{"arch": "unet", "model": "spectrogram enhancement model", "dataset": "synthesised imitations of 52 everyday sounds, one a clip", "train_examples": 39062, "noise_aug": 0.002, "n_mels": 64, "hop_length": 160, "input": "log_mel", "win_length": 512, "task": "enhancement", "loss": "mse", "norm": "groupnorm", "activation": "elu", "weight_standardization": false, "pixel_unshuffle": 2, "widths": [64, 64, 128], "blocks_per_level": 3, "block": "basic", "dropout": 0.05, "attention": false, "upsampling": "nearest_conv", "init": "trunc_normal_002", "residual_init": "none", "optimizer": "muon", "muon_scale": "original", "lr": 0.01, "momentum": 0.95, "nesterov": true, "orthogonalizer": "polar_express", "adamw_lr_other_params": 0.002, "ema_decay": 0.99, "steps": 15800, "batch_size": 128, "epochs": 51.8, "lr_schedule": "linear", "final_lr_fraction": 0, "warmup_steps": 3160, "weight_decay": 0.02, "adamw_weight_decay_other_params": 0.01}
Rows from block 7, named by matrix and row number. Rows with one number belong to one channel. Each number is 128 + 32 x the weight over its row's rms, rounded and kept within 0 to 255. All counts start at 0. After the name is the row's rms in percent of the matrix's.
# convs0: first 3x3 conv (model.mid.1.convs.0.weight, 128x128x3x3), inputs 55-65, a 3x3 kernel for each
# convs1: second 3x3 conv (model.mid.1.convs.1.weight, 128x128x3x3, transposed), outputs 55-65, a 3x3 kernel for each
convs0.9 111 [160 159 127 154 112  81 137 144 134 187 234 209 129 164 178 100 121 108 152 141 126 154 167 171  81 113 113 198 218 226 150 204 220 114 133 110 136 105 118 173 167 180 115 120 125 169 158 122 154 143 142 116 125 124 111  96 128  90  74  99 131 141 134 129 142 132 195 176 157 154 165 151 199 182 191 125 118 112 101  93  80 133 130 141 135 122 142  66  69  62  74  94  75 137 116 150 105 105 109]
convs1.9 118 [102  97 103  91 127 141  66  89 131 153 163 149 138 152 146 123 109  84  81  83  73  76  67  82 140 136 139  89 119  71  33  86 112  42  56  75 131 142 121 139 148 150 125 128 162 115 116  99 134 108  95 151 143 141 115 130 134 142 169 178 131 126 119  67  72  47 103  95  50  93  71  83 117 134 117 145 146 130 127  85  88 226 186 160 200 187 177 160 161 148 106  74  48  93  98  83 144 141 149]
convs0.10 117 [ 96 120 131 173 144 146 177 159 141 154 130 131 197 128 108 132 137 135  60  28  55 153 119 101 119 100 103 108 113 163 167 118 162 171 137 186 169 162 165 159 168 148  86 114 124 135 125 127 153 126 149 120 121 166 127 107 124 127 148 186  90 118 143 113  95 102 156 128 132 235 210 203 153 140 156 147 158 156 162 169 141 119  68  74 167 138 132 153 140 154 120 130 131 116 143 160  89 137 159]
convs1.10 121 [ 96  41  38 120 106 121 117 141 149 114  77 133 139 110 144 100  95 108 139 156 151 176 157 152 153 149 145  77 117 110  79 101 110 133 140 128 140 176 163 134 138 143  78  53  82 118 116 122 114 101 124 118 122 164  69  95 104 112  84  91 200 142 106  38  82  94  88 107  91 129 117  84  80  87  76 114 103 104 124 126 149  86 104 118 133 156 164 100 109 102 185 150 115 171 122 102 154 165 137]
convs0.11 103 [ 63 104 119  80  48 102  79  88  76 169  89  57 124 106  82  66 106 115  96  38  60 125 118 120  97 103  94 110  28  38 129 112  90 107  90  99  37  69  90 106 128 142 117 139 181 120 127 110 144 139 118 127 111 113 158 161 150 119 126 119  80  75  82  71  22  17  98  43  29  98  79  97 136  83  96  77  94  95  91  48  68 113  96 109 149 160 127 182 194 152 142 149 156 150 161 131 158 169 114]
convs1.11 116 [ 93 134 162 148 144 123 146 146 113 142 167 168 158 178 171 197 195 203  83 102 125 158 158 161 190 166 178 126 107 138 230 187 169 231 216 205  56  62  82 115  68  85 156 118 150 137 149 172 111  98 103 119 148 132 150 160 122 102 110 106 135 141 121 186 180 187 196 197 183 188 177 155 158 158 144 104 119 126 132 170 138 104 120 143  86 105 136  92  94 150 133 121 118  92 118 158  95  95 112]
convs0.12 123 [151 150 181  97 100 119  66  16  99 166 156 106 131 167  98  78  99 110 108 128 162 110 141 128  87 116  96 126 106 119 107 115 119  84 123 178  76 131 144 133 150 182 144 135 167 128 147 155 125 134 131 137 152 107 152 173 159 139 133 103 150 146 133 100 141 142  91 105 137  36  38 105 154 132 168 155 147 156 107 115 105  32  92 134  71 126 148 175 209 144 103 109 125 170 138 136 168 147 125]
convs1.12 156 [148 137 165 116 105  98  41  29  33  78  92 124 101 106 132  95 107 122 123 139 109 113 132 117  98 112 102  68  79 103  98  98 114 178 175 164 127 149 176  96 151 171  75 111 123 129 121 124 110 152 131 154 198 145 133 117 100 135 130 169 145 152 178 157 188 153  96 147 141  71 120 137  78  66  51 120 103  95 102  63 107 124 162 142 128 172 185  91 130 163 145 137 156 132 132 156 111  99 154]
convs0.13 088 [126  96 119 194 150 153 170 125 133 158 130  77 138 120  69  70 105  88 138 117 136 101 126 107 173 175 153 172 136 120 125 156 103  70  87  75 165 129 163 123  99  79 153 129 130 183 157 141 133  98  98 134  95 117 111 127 139 123 127 136 113 113 112 110 143 169 131 181 203 125 152 164 113  55 127 173 116 101 202 177 112 142 127  74 129 156 110 140 122  91  99 107 129  58 108 139 113 175 176]
convs1.13 066 [ 96 112 107  82  88  64 141 118 108 184 189 178 166 156 155 205 207 203 146 130  97 158 140 121 137 120 115 116 152 138 109 126 131 202 186 160 106 127 123 110 135 149 114  90  70 122 164 147 118 128 154 114 118 145 124 122 144  86  91 109 110 124 129  63  60  76 101  91  95 117 139 119 129 128 136 126 130 106 161 168 112 180 174 163 113  81  91  88  77  86  95  99  93 177 126 114 169 132 114]
convs0.14 082 [ 92 101 126  95  73 129 114 124  62 148 159 186 108 123  83  92 116 113 117 170 150 118 127 118 130 123 116 146 216 187 102 168 124 128 170 187  88 138 131 166 160 116 118 136 143 125 148 154 158 163 163 160 124 144  70 160 151  89 173 131  54 104 115 207 181 223 113  95 157 188 147 166 134 148 147  97 135 138 121 141 134 149 175 143 139 117 129  96  76 131 163 125 145 113 181 168 183 127 122]
convs1.14 063 [ 87 109  79  95  71  54 141 126 149  99 109 167 100 124 127 108 121 116 178 199 173 173 161 140 122 115 133  67 103 140  90 134 138  73 151 153 116 130 169 110  78 142 129  91 112  94 114 100  68  87  86 132 106 133 108 125 130 118  99 103 120 112 123  89 105  78 135 138 113 115 117 107 127 138 168 132 145 154 113 129 151 110 181 167 109 141 133 116 138 145  50 113  36 118 168 122 140 147 136]
convs0.15 093 [123 123 102 179 143 100  84  79  85  95 111  63  63  94 129  89 135  98 117 115 143  95 110 110 166 176 166 111 105  85  57  84 149 120 113 141 165 106  62 110  92 100 194 141 162 127 105 117 134 116 113 135 118 128  79  86 114 146 157 138  99 105  93 145 139 130 107 163 145  99 113  58 113 135  94 172 164 183 129 116 120  95  54 102 113  64  89 169 159 134 116 112 168  98  92 124 145 138 129]
convs1.15 084 [136 134 153 148 150 153 124  80  82 188 223 252 181 170 170 169 157 156 101  88 123 151 158 179 128 130 123 116 120 116 164 135 136 160 120 119 130 140 143 142 196 198 112 133 129  96 121 129  47 118 134 154 180 154 141  96 107 103  66  75  92 110 142 146 159 139  57  91 111  79 102 157 103 122  79  90 116  67  93  77  57 172 145 158 156 110 126 140 140 150 138 110 103 125 171 197 156 172 190]
convs0.16 091 [169 129 117 114 131 182  82 168 186 161 144 133 184 173 154 114 108 144 127 152 111 128 154  99 125 136 122  70 151 119 101 142  85 100 123  54 212 124 121 177 124 119 123  93 144 152  81 147 125 110 141  76 100 120 124 146 148 103  91 105 140 181 167 117  71  36 207 163 107 130 122 136 146 141 134 114  91  96 115 130 185  99 112  61 160 144 123  99  90  94 128 124 112  90 104 100 151 125 102]
convs1.16 082 [132 139 102  97 144 103 144 161 113 161 171 156  89 157  98 103 181 113 161 135 126 177 133 173 138 104 145 151 159 132 115  97 128 146 106 165  98  97  97 170 104 149 129  77  76 103  92 133 130 132 142  89 179 157 174 111 169 165  95 111 142  94 115 127 159 162 134 124 120 199 137 123  94 130 172 164 172 155 168 142 100 185 160 159 136 123  86 115 100 104 124 126 151 147 117 133 141  62  99]
convs0.17 109 [113 168 175 107 150 153 181 123 132 102  90 105  75  57  33 176 190 166 136 155 196  77 109 145  71  90 100  26  85  72  91 125  50 135 158 143 132 120 124 149 112 110 159  92  99 106 100 122 111  97 129 131 109 143 118 112  91 185 118 105 189 166 207 151 255 241 157 179 146 125 161 100 170 131 143  95 110  96 152 167 158 142 163 149 187 144 112 119 111  96 123 135 182 148 113 103 122 155 112]
convs1.17 104 [107 107  96  97 150 137  84  80  95 124 154 140 137 160 148 144 165 159 151 134 141 143 124 125 125  93 117 124 103 111 167 147 146 158 153 142 122 139 157 174 139 143  86 114 127 155 131 172  96 116 124 122 146 170 126 102  72 193 139 101 150 122  89 155 165 165 161 132 105 156 130 145  90 115 154  98 103 130 111 101  77 122  99 105 112 154 110 138 130 137 188 182 143 117 154 148 137 150 160]
convs0.18 089 [ 47  92 153  80  89 120  69  86  35 139 163 143 194 149 124 115  61 116  83  51 100 124 108 140  93  70  97 104  84  72 132  69 104  92  75  82 104  67  92 172 162 126 126 112  94 157 119 119 123 101  93 111 115  95 148 140 118  74  73  90  90  85  56 128  67   0 111 193 125  86 111  86  69 133 154 126 151 146 139 121 121 129  77  77 116 157 143 149 138 117 106 165 110 116  99 108 120 165 152]
convs1.18 083 [127 131 159 176 117 139 161 188 161  97 157 201 147 186 202 174 208 222 141 180 186 147 174 158 179 187 171 147 138 143 176 156 127 191 173 173 119 109 163 111  91 114 149 168 176 141 132 140 199 119 135 170 162 130 181 173 172 133 150 150 147 145 161 181 189 160 188 204 160 195 227 186  69  88 123 114 140 153 113 125 139 101 124 132 119 121 104 130 162  84 132 134 116 164 163 165 135 141 133]
convs0.19 096 [152 162 130 143 148 142 162 170 166 127  69  65  91  84 124  12  34  81 134 118 142 115 112 147 153 165 192 205 166 183 183  92 182 115  96 190  84 116  87  97 142 117 140 151 157 182 111 124 156 146 163 147 140 139 211 161 142 106 131 158 110 110  71 130 133 143 140 129 104 116 135 147 183 190 124 150 176 177  70 139 109 145 105  82 146 158 168 137 121 134 135 162 113 139 133 114 130 116 111]
convs1.19 093 [112  95  66 129 109 111 184 163 142 226 186 179 217 189 184 207 225 212 101  82  74  61  83  99 106 107 111  91  71  67 136 102  88 114  76  78  89 133 161  99 131 133 171 156 129  95 127  75 101  83  93 129 127 116 128  88  96 125  76  60 128  87  65 168 135 139 152 146 174 105  96 135  81 113 126 108 137 142 103  98  65 150 147 139 176 154 144 126  84  83 154 167 149 187 173 156 116 132 128]
convs0.20 108 [116  96  81 190 148  70 118 122 112 169 159 139 234 168 186 104 131 200  82  95 102 171 162 115 144 163 156 137 108 104 141  98 109  94 120 122  87 119 161 124 142 155 187 145 187 147 157 151 117 151 158 164 150 136  92  82  85  90 102 128 113 115 123 116 116 117 215 165 143 153 111 134 117 115 122 109 117 154 105 118 126 165  84  75  95 133 222  63 107 161 103  62  78 150 163 157 127 147 173]
convs1.20 126 [ 82 150 118 128  93  22 166 157 102 116 143 149  95 115  76 133 117  81 161 169 156 115 117 115 131  98 108 113 121 144 136 119  91 130 140 163 157 148 116  62  83  76 165 135 132 140 109 123 169 132 161 144 140  91 150 149 175  51  91 142 162 143 162 129  96  72 144 137 154 142 104  99 126 118 125 148 150 159 113 138 113  73 112 173 161 163 154 100  99  90  51  68  76 191 149 142  72  47 108]
convs0.21 087 [109 102 115 132  98 115  82  89 118 169 131 153 142 161 175 131 121 163 104  97  99 121 181 176 110 125  98 137 143 111 100 117 101 137 123 146 111  92 116  82  79 114 107 128 127 125 134 120 116 127  78  97 129 121 151 152 147 142 141 116 138 136 104 121 100  57  90  46  52  78  73  55 135  88 151 107 150 142 169 187 204 133  59 111 105  98 104 101 106 115  88  91 120 110 155 121 104 160 145]
convs1.21 089 [171 151 163 173 179 152 136 148 140 136 144 114 103 123 116 147 158 142 123 134  99 132 139 145 105  56 107  88 101  67  92 131 124 102 111 110 147 148 149 116 138 132 103 148 157 152 103 172 168 115 129 156 136 138 158 141 102  79 103  65 128 109 110 165 168 186 183 171 131 158 159 107 136 133 121 106  85  85 154 189 138 155 156 154 182 167 170 173 150 107  63  53  60 116  81 108 192 119 127]
convs0.22 076 [132  78 106 140 146 142  76  95 132 128 182 128 125 104 100 117 101  83 213 187 194 149 126 143 144 109  93  77  95 111 157 156 145 128 131 114 131 109  50 112 133 104 109 159 118  85 108 133  90 123 112 117 134  67 146  80 106  99  81  95 100  93  90 127 113 132 149 147 194 137 124 148 150 112 164 111  72 138  31  83 100 133 108  87  92  96 104 145 125 129 127  99 134 122 113 148 138 102  74]
convs1.22 063 [143 136 113 150 171 133 150 193 150 155 191 149 186 214 207 194 226 196 127 110 108 144 159 151 114 129 108 184 111 115 144 140 139 126 137 171 133 143 132 136 126 150 177 158 146 136 104 147 139  92 132 164 132 142 178 155 148 169 185 165 156 162 175 173 138 132 192 184 156 174 147 107 116 137 162 150 184 188 216 201 175 171 131 112 188 140 149 150 131 147 194 178 165 176 118 123 172 127 154]
convs0.23 103 [114 145 170 123 161 204 125 151 137 152 245 163 117 108 130 108 135 119 121 154 142 105 128 162 134 108 118 179 162 145 135  79  58 106  73  85 129 167 152 108 134 124 106 111 158 104  94 147 112 117 149 137 106 142  88  78 104 100 119 148 100 129 151  77 126 186  44  56 114 103 124  84 154 170 184 128  78 122 122 107 101  64 139 192 135 156 136 143 110  93  79 136 154 129 151 169  96 112 137]
convs1.23 116 [149 175 173 138 164 153  92 138 149  52  61  97 104 114 123 105 115 115  87  93 138 101 116 131  99  86  81 107 109  94 137 147 154  62 107 166 116  66 114 118  80 124 119  78 118  57  86  82 107 135 103 133  98  78  80 123 155  76 151 178  88 149 130 134 150 137 150 178 172 116 121 142 163 177 119 180 180  98 146 142 109 156 144 134 149 152 145 156 168 152  56 112  91  82  99  78 123 107 100]
convs0.24 103 [138 152 171 131 120 135 122 134 146 161 174 168 137 112 144 107 118 128 134 125 120 131  96 103 113  96 102 182  94 128 121 130 145 122 138 127  64 103 140 152 169 208 145 128 101 158 139 124 140 123 131 152 111 104  86 101 145 131 115  90 142 151 139 115 115 143 155 111 101 153 139 145 180 123 172  91 117 100 161 165 196  95 167 255 148  84  68 153  81 133 140  98  84  94 104  75 144  97  87]
convs1.24 106 [206 115 154  98 120 145 130 114 121  75 126 147 127 195 214  89 167 160 143 144 105 196 192 198 167 146 142 119 123  95 137 129 159 167 153 126 100 123  78 152 165 127  48  63  92 125 138 125 138 130 121 111  69 151 133 108 103 123 134 157 107 112  95 106 174 173 176 142  79 154 152 116 102 101 107  96 103 102 135 141 119 141 118 140 114  98 155 101 107 144 180 161 138 129  91  58 231 174 143]
convs0.25 111 [ 87  63 114 109 151  89 128 188 164 115 109 114 140 114 120 139 166 197 150 125 102 151 111  89 160 152 160  97  51  30 144 108 113  94  98 127 173 157 125 119 140 157 122 111 121 113 145 134 116 127 153 152 125 164 109  75 119 138 125 147 107 127 161  76  68 108  90 118 135 127 179 163 134 129 125 158  91 102 133 164 179 129 134 174 155 133 169 176 107 119 141 135 149 157 144 169 150 163 142]
convs1.25 128 [ 95  93 112 116 156 162 108 191 162 107 102 120 118 119 136  90 102 108  98 117 112 118 127 128  97  80 118 116 149 162 121 125 150 135 106 132  80  79 138 134  93 101 156 124 108 130  57  67  92 118 135  70  66  88 109 115 123  94 101 103 136 148 135 117  93 112 116 122 166 148 140 112 122 116  97 120 132  97 133 150  69  91  50 131 145 123 178 174 113 119 129 105 101 171 118 111 170  88  60]
convs0.26 100 [115  90  87 127 139 137 104  89 122  99  65 104 104 101 123 218 208 189 131 116  91 165 155 158 136 148 141 125 105  91 115  91 110 149 113 157 112  99  94 134 159 156 153 149 108 137 114  92 119 114 111 116 108 138 153 152 155 164 146 144 104 140 144  78  59  46 156 105  81 172 167 130 136 141 144 142 133 172 142 154 175 128 121 140 180 166 112 140 157 146 133 160 182 143 134 109 156 168 144]
convs1.26 110 [151 108 109 144 149 153 153 124  98  33  12  59  83  83 101  50  67  57 119 150 149 126 121 118 159 150 109 114 152 161 137 131 159 137 116 100 158 171 134 140 165 109  79 119 140 183 139 121 133 124 138 108 105 129 118 143 140 124 137 131 124 117 128  86 122 140 139 153 124 183 181 169 146 151 102 123 160 141 105 126 145 114 133 115  34  79  96 132 160 144 155 105  98  95  95 128 115 119 152]
convs0.27 096 [111  84  97 109  85 132 185 179 190 163 144 123  98  92 137 146 124 136 152 156 184  92 119 138 151 120 114 116 103  66 126 128 161 118 108  92 169 151 149 143 147 127 143 128 137  90  91  85 152 118 130  91 131 147 129 127 111 110 105  82 174 145 140 205 211 149  43  87  82 140 162 155 155 131 156  89  82 119 107 129 182 133  97  87 153  87  50 113 121  83  51  83 123  96  98  85 109 134 107]
convs1.27 105 [105  89  93 142 150 139 160 150 115 108 114  51 176 212 211 139 152 137  73  69  68  81 100 134 110 110  99 134 160 101 121 122 139  86  95  95 155 127  81 146 138 128 128 116  90 139 115  87  80 117 101 104 124 129 130 146 123 163 135 122 149 151 146 114 135 121  96 131 116 113 123 106 131 111 114 142 111 123 142 138 108 215 187 135 155 171 155 171 163 177 189 123 144  94  58  93 179  83 111]
convs0.28 102 [142 147 190 159 126 177  52  85 119 109  87 111 170 171 123 110 116  86 101  92  97 119 125 134 113 125  70 127 120 136 112 124  76  82  78  56  71 105 113 110 124  83 109  99  80 142 160 111 112 100  66 134 127 106  96 135 125 102  95  94 120  83  85 166 162 184 161 159 164  60 103  86 152 148 178 124 119 108  86  73  75  66 102 129 113 118  98  98 101  83 125 117 109 117 127 156 149 132 156]
convs1.28 095 [148 145 126  93 104  79 145 133 119 172 130 169 177 165 178 131 158 147 138 182 186 157 157 151 124 142 143  81 109 118 125 134 141 151 173 150  92 103 166 150 156 159  86 137 132  98  95  67 142 124 127 113  85 157  73 102 103 122 113  90 107 129 152 106 138 163 101  97 135  55  90 121 132 100  94 122  76  79 117  86  89 183 185 162  93 111  93 113 122 119 119 153 119 119 160 171  93 120 142]
convs0.29 109 [103 138 151  96 115 151  76  94  88 201 203 185 122 137 104 121 142 118  88  82 114 112 116 138 128 120 118 101  77  70 109 101  79 114 117 144  59  84 136 151 132 176 131 114 134  99 100 106 152 131 122 120 121 118 158 145 136 133 154 121 131 125  94 109  60  33 124  78  37  98  75  68 131 130 129 103 104 106 129 115 128 153 141 128 108 111  96 155 152 157 158 163 136 149 148 103 151 165 145]
convs1.29 111 [169 136 127 198 203 196 165 147 147 112  83  91 121  59  74 123  89  87 111 118 148 140 147 183 142 141 133 125 110 179 127 122 167 119  87 121 129 108  98 209 171 138 132 144 146 125 150 166 131 127 124 134  94 121 141 164 196 110 143 177  80 102 144 162 183 168 160 193 158 110 127 123  87 109 115 118 134 104  95 105 101 132 123 126 122 144 143 114 126 120  75  60  79  90  60  65  70  57  52]
convs0.30 109 [126 107 135 152 133 113 163 134 163 137 142  69 115 155 127 145 169 194 195 128  41 174 140  84 123 111 109 145 120  99 110 152 189 133 143 145 220 119  97 149 129 151 119  84 120 147 131 109 143 124 134  81  50  98 109 122 145 131 135 133 142 134  96  66 117 127 124 143 174 143 152  92 158 154 121 133 150 111 114  66  85 107 123 103  88 149 114 128 160 118  92 149 127 152 128 115 115 104 108]
convs1.30 108 [189 152 130 175  84 110 144 128 191 101 103 109 131  82 106 117  60  82 130 189 202 102 121 127 149 132  98 192 134 109  75 131 143  90 117 144 169 179 150 111 158 111 165 205 101 131 143 143 111 147 117 180 171  71 145 127 156  89  90 120 143 131 136 153 143 156 118 136 167 126 148 152 144 149 114 111 124 132 189 152 188 109  97  62 172 146 115 141 133 115 119 105 136  83 121 174 169 181 226]
convs0.31 099 [112 102 144 106 124 135 143 123 141 215 151 194 107  78  67 106 131 146 110 110 150  82 118  93  75 108 111  10  53  61 122 150  94 127 170 170 121 134 124 127 145  94 170 162 138 110  98 110 122 126  91  89 125 131 110 119 138 136 121 155 128 157 155  76 136 148 129 169 178 133 171 155 133 122  83 126 104 127 121 128  88 188 148 118 153 134 139 116 130 151 104 109  96 116 101 140  89  99 136]
convs1.31 094 [182 167 183 139 129 148 129 183 164  94  81  82 116 117  93 145 193 169 142 171 161 156 140 152 152 141 186  91 119  77  70 121 112 200 194 189  90  96 117 150 111 113 165 122 141 102 102 165 105  91 124 108 177 159 139 145 121 150  94  80 149 137  93 146 137 150 127 126 130  93  40  40 126 131 139 128 116 145 163 181 166 150 108  78 164 146  80  95  70  67 165 174 197 114 112 117 127 132 124]
convs0.32 114 [124 113 153 158 159 155 193 186 162 162 161 120 112 147 136  69 111 123 133 159 175 129 136 133  96  88  83 100  74  82 120 146 109 128 145 144 113 138 155  86 103 154 118 148 186 123 141 132 106 139 134 121 181 179 101 122 137 167 181 169 147 163 128  62  82 138 138 166 200 163 162 190 102  71  78 122 121 124 168 156 129 134  98 100 106 142 171 113 164 133 104 113 169  71  95 193  63  89 129]
convs1.32 119 [ 83  80  61  62  31  41 110  96  87  77 108 102  88 109 139  97 110 143 195 154 112 213 187 169 134 109 107 137 149 143  68  89 142  90 108 105 118 149 178 135 162 202 121 127 151 141 122 117 140 116 139 160 148 173 146 163 157 152 130 137 150 166 163  67  50  54  94  78  84  89  79  96 101 112 150 103 103 164 130 150 170 123 150 148 147 142 128 127 127  99 116 184 174 156 159 172 169 160 159]
convs0.33 106 [113 117  70 123 135 218 175 143 155 133 202 105 118  79 135 174 118 131 129 137  75 123 126  96 124 143 126 188 157  67 103 108 117 116 123 131 127 154 156 144 131 102 173 154 115 149 158 158 149 122  85 127 112  97 120 116 122 133 127 111 148 152 133  75  63  82 142 104 119 117  96 116 104 139 105 103 123  84 127 133 175 153  60 210 135 144 132 168 163 143 110 128 160  83 105  82 164 128  71]
convs1.33 101 [100 109 115  88 153 156 124 105 105 182 176 187 146 174 227  44  68  95  75  69 106 202 200 174 152 127 119 108 125  97  96 114 129 128 113  99  89  52  76 153 137 107  67  80 102 132 144 116 151 137 130 139 134 178 100 119 132 152 146 146  95 132 145  98 142 185 157 152 136 124 154 164 123 117 116 139 133 118 120 128 125 150 118 128  69  79 143 146 135 162 178 178 129 120 163 130 208 183 172]
convs0.34 104 [105 140 129  90 112  79 120 121 188 107 199 164 110 144 157 111 152 186  77 105 162 118 157 139  98 116  90 121 169 199 138 164 197 115 145 135  97 144 170 151 159 170 111 124 131 124 141 157 138 160 163 122 130 156 144 148 118  98  93  82 133 101 127  13  61 126  73  94 107 130 128 110 116 161 202 109 159 139 101 145 153 117 155 186 117 118 133 163 128  78 101 130 101 116 119 146 115  86 153]
convs1.34 103 [138 145 162 149 164 147 130 110  85  63  86 165  72  88 150  60  69 102 142 130 136 129 142 154 151 173 145  95 142 115 101 144 127  94 152 150 120 111 181  53  78 147  92  92 149 145 144 106 104 123 143 116 128 132 120 197 140 121 161 139 127  90  85 129 139 102 110 143 134  83 135 162 157 153 127  94  99 100 119  95 111  79 169 140 113 189 163 140 182 169 124 173 142 127 174 158 133 155 193]
convs0.35 091 [152 126  80 147 131 132 158 150 152 101  80  43 119 128 150 157 188 151 185 141 121 145 142 146 122 132 145 190 161  86 112 116 119 147 157 105 142 160  86 125 107 141 132 107  77 108 123  86 129 122 154 122 163 145 145 145 161 111 108 118 124 116 113  48 129  86 164  81  68 126 160  81 164 141 121 175 125 105 154 111 130 146 142 142 120 159 132 125 137 157 152 115 141  97 106 176 123 123 125]
convs1.35 085 [147 155 137 101 145 177 122  99 121 128 162 115 195 179 186 142 136 144  35  47  88 110 138 150 116 125 104 129 114 104 152 106 111 157 108  80 105  70  59 147 136 116 101  88  86 122 119  92  94 125 129 105  78 123 113 124 103  98 141 122 103 150 134 166 127 111 141 114  83 155 167 144  90  79  73 115 112 117 115 111 124 105 113 116 109 140 130 137 146 112 156 140 151 126 138 157 162 160 162]
convs0.36 084 [121 143  97 160 147 125 170 188 169 104 161 137  91 100  71 194 165 184 139 197 191  97 193 151 135 179 151 138 175 194 183 203 194 156 124 110 121 114 133 160 180 176 137 132 158 142 145 133 101 135 136 178 166 148 197 192 196 164 172 124 141 135 148  90 102  97  91  73  98 110 141 201 145 160 118 143 152 132  94 129  90 118 131  75 150  88 127 115  93 139  96  98  98 131 112  99  92 105 129]
convs1.36 062 [110 106  84 117 126 132 155 162 135 145 123  93 161 152 120 148 162 126 123 105  91 110  94 119 117 123 162  84 110 155  40  62 118 106 113 129  89 101 124  96 114 122 136 114  98 167 112  91 140 111 140  71  84  87  92 117 103 163 169 128 187 144 124  99  89  76 120 116 127 134 122 149 140 177 143 140 146 145 136  93 121 139 135 152 130 143 128 113 119  96 178 192 209 141 173 195 128 135 198]
convs0.37 104 [150 130 101  92 120  90  98 148 123 144 188 116 131 181 156 179 225 245 170 165 156 137 133 169 142 147 145 168 172 129 124 174 160 187 155 175 134 174 142 153 128 154 140 119 147 130 156 165 127 138 153 119 134 137 109 123 134 127 149 167 126 142 164 120 112 111  88  99 143 118 149 193 147 177 156 126 177 171 156 124 142 129 123 145  92  99 120  94 114 138 121  89 120  61  94  91 174 156 123]
convs1.37 112 [154 161 176  89  99 107 142 130 112 129 119 165  91  57  91  49   9  42  67  83 121 104 140 142 108 111 106  93 121  92  51 114 132  50 107 125 104  94 111 109 115 147 139 144 151 133 128 144 113 142 144 128 100 108  97 132 138  95 105 137 126  94 122 179 185 166 147 138 147 132 123 158 141 150  62  53  88  71  68  86 104 124 137 136 164 178 139 156 185 183 168 118 114  91 124 139  91 101 144]
convs0.38 081 [136 114 100 127 108 115 113 108 144 156 107 167  87 121 161  91  91 104  89 133 136 130 138  92 154 108 108 171 176 192 155 169 196 111 144 168 115 105  83 149 174 140 129 156 116 165 137 122 124 125 124 133 143 120 130 163  89 127 125  86 129  96 105 141 139 141 113 138 169 170 106 142 131 154 215 113  88 130 110  85 122 111 118 121 168 156 171 195 107 153 165 120  93 181 175 172 113 127 156]
convs1.38 056 [125 131 112  50 118 114  36  96 113 136 120 129  96  86  70  93  69  59 129 121  73 134 140 113  99  92  98  16  76 101  51  86 147  94 116 178 108  68  92 173 133 156 176 171 175 118 122 135 146 158 157 101 108 100 134 158 160 122 180 168 129 140 119  56 101  50  86 108 115 111  62  72 185 165 147 128 141 114 114 117  59  66 131 131 139 149 176 138 138 165 144 160 116 172 177 144 177 186 173]
convs0.39 113 [133 172 161  99 133  86 119  57  68  90  78 117 185 156 126 172 128 145 115 149 121  95  98  83  90  96  62  95 103  86 123 103  69  85  68  60  92  84 109 105 114 106 157 165 102 101  92 121  78 105 120 134 146 187  99 148 126  92 126 113 125 117 107  96 101 108 116 141 126 197 136 106 134 154 129 142 139 106 139 149 155 128 109  79 114 146 106 118 236 198 142 136 113 127 135 114 148 151 126]
convs1.39 149 [114 104 108 108  45  79 104  56 137 146 133  94 189 114 114 183 105 171 103 139 151 139 119  91  91 135 134 130 128 174 140 146 137 176 185 143 113 161 120 133 176 115 131 170 161 110 121 133 134 160 101 167 147  53 135  95  75 118 108 145 121 100 215 173 138  96 125 149 121 112 194 167  68 127 127 142 130 158  96  92 158  65  63  76 139  96  87 172 157 137 131 125 180 119 138 154  62  72 135]
convs0.40 105 [131 154  95  57  57  91 123  80  92 197 166 170 154 176 183 192 176 119 154 133 141 141 137 142 124 114 100 111 126 103 197 162 115 125  96 119 112 111 105 164 159 190 115  99 103  97 114  75 105  90 104 109 119 167  99 110  79 138 120 107 126 133  99 208 196 194  41  31   7 127  97  73 118 103  79 190 225 180 106  95 117 121  87 109  95 128 135 119 153 170  82  98 117 153 122 122 140 157 130]
convs1.40 120 [136 115  82 138 138 145 180 185 139  69 101 111 180 161 160 136 122 127 138 105 131 114 123 130 161 156 148  91  93  82  93  92 103  99 115 141 134 126 103  72  58  76 157 136 161 118 175 191 106 143 141 135 135 154  84 132 134 136 180 179 120 157 129 196 222 199 187 193 125 142 135  89 129 141 115 116 136  90 153 152 138 137 151 169 104 106  91 171 177 176  85 104  81 138 123  99 175 154 132]
convs0.41 095 [159  91 164 119 154 164  94  79 107 200  98 127 132  94 121 137  83  99 173 114  67  88  78 128 108  83 170 148 131 134  86 116 114 100   6  45 103  92  93 110 129 123 127 102  68  76 110  94 136 110 126 121  73  92 144 115 111 110  73 113 100  75 117 128  94 129 127 122 167 113 119  94 138 126 122 125  91 126 148 173 128 143 182 153 146 122 164 101 140 102 103  97  80 164  98  75 140 158 151]
convs1.41 079 [121 113  77 114  81  82  95  70 103 136 151 154 138 151 156  89 104 103 132 131 126 113 103 120 147 121  90 138 102  99 113 119 100 168 168 129 133 139  90  93 119 103 146 133 122 130 116 142 118 119 159 152  83 125 129 125 124 102 125 102 133 154 113 178 160 162 162 150 158 151 157 142  52 100 118  89 109 150  73 106 137 100 129 177  92  91 101 152 133  88 127 151 120 170 150 141 198 130  92]
convs0.42 090 [127 123 117 110 155 100 172 118 130 198 255 179 159 135  54 130 124 119 112 136 147 135 138 118 113 116 115 144 178 156 226 182 122  87  95 126 114 153 166 127 121 134 151 164 128 137 134 152 147 152 123 129 128 124 169 112 107 155 134 116 140 142 139  20  70  51  62  73 107  79  87 141 136 128 119 158 110  92  94 138 122 123 161 162  90 121 145 129 114 149  67  98 135 143 156 148  91 142 138]
convs1.42 076 [110 109 127 136  91  99  98  93 109 122 110  95 116 101 122  68  40  68 167 166 176 154 157 149 104 128 148  61  73 124  84  61  28 115 151 115 155 133 139 105  81  56 149 119 100 139 138  96 160  96 114 130  66  97 115 122 164  89 141 127  98 162 115  97  99 119 104 112  94  91 107  99 105 105  83  92 101 128  77 100 132 107  94 139 101  63  99 176 142 151  80 113 119 138  95  98 115 138 156]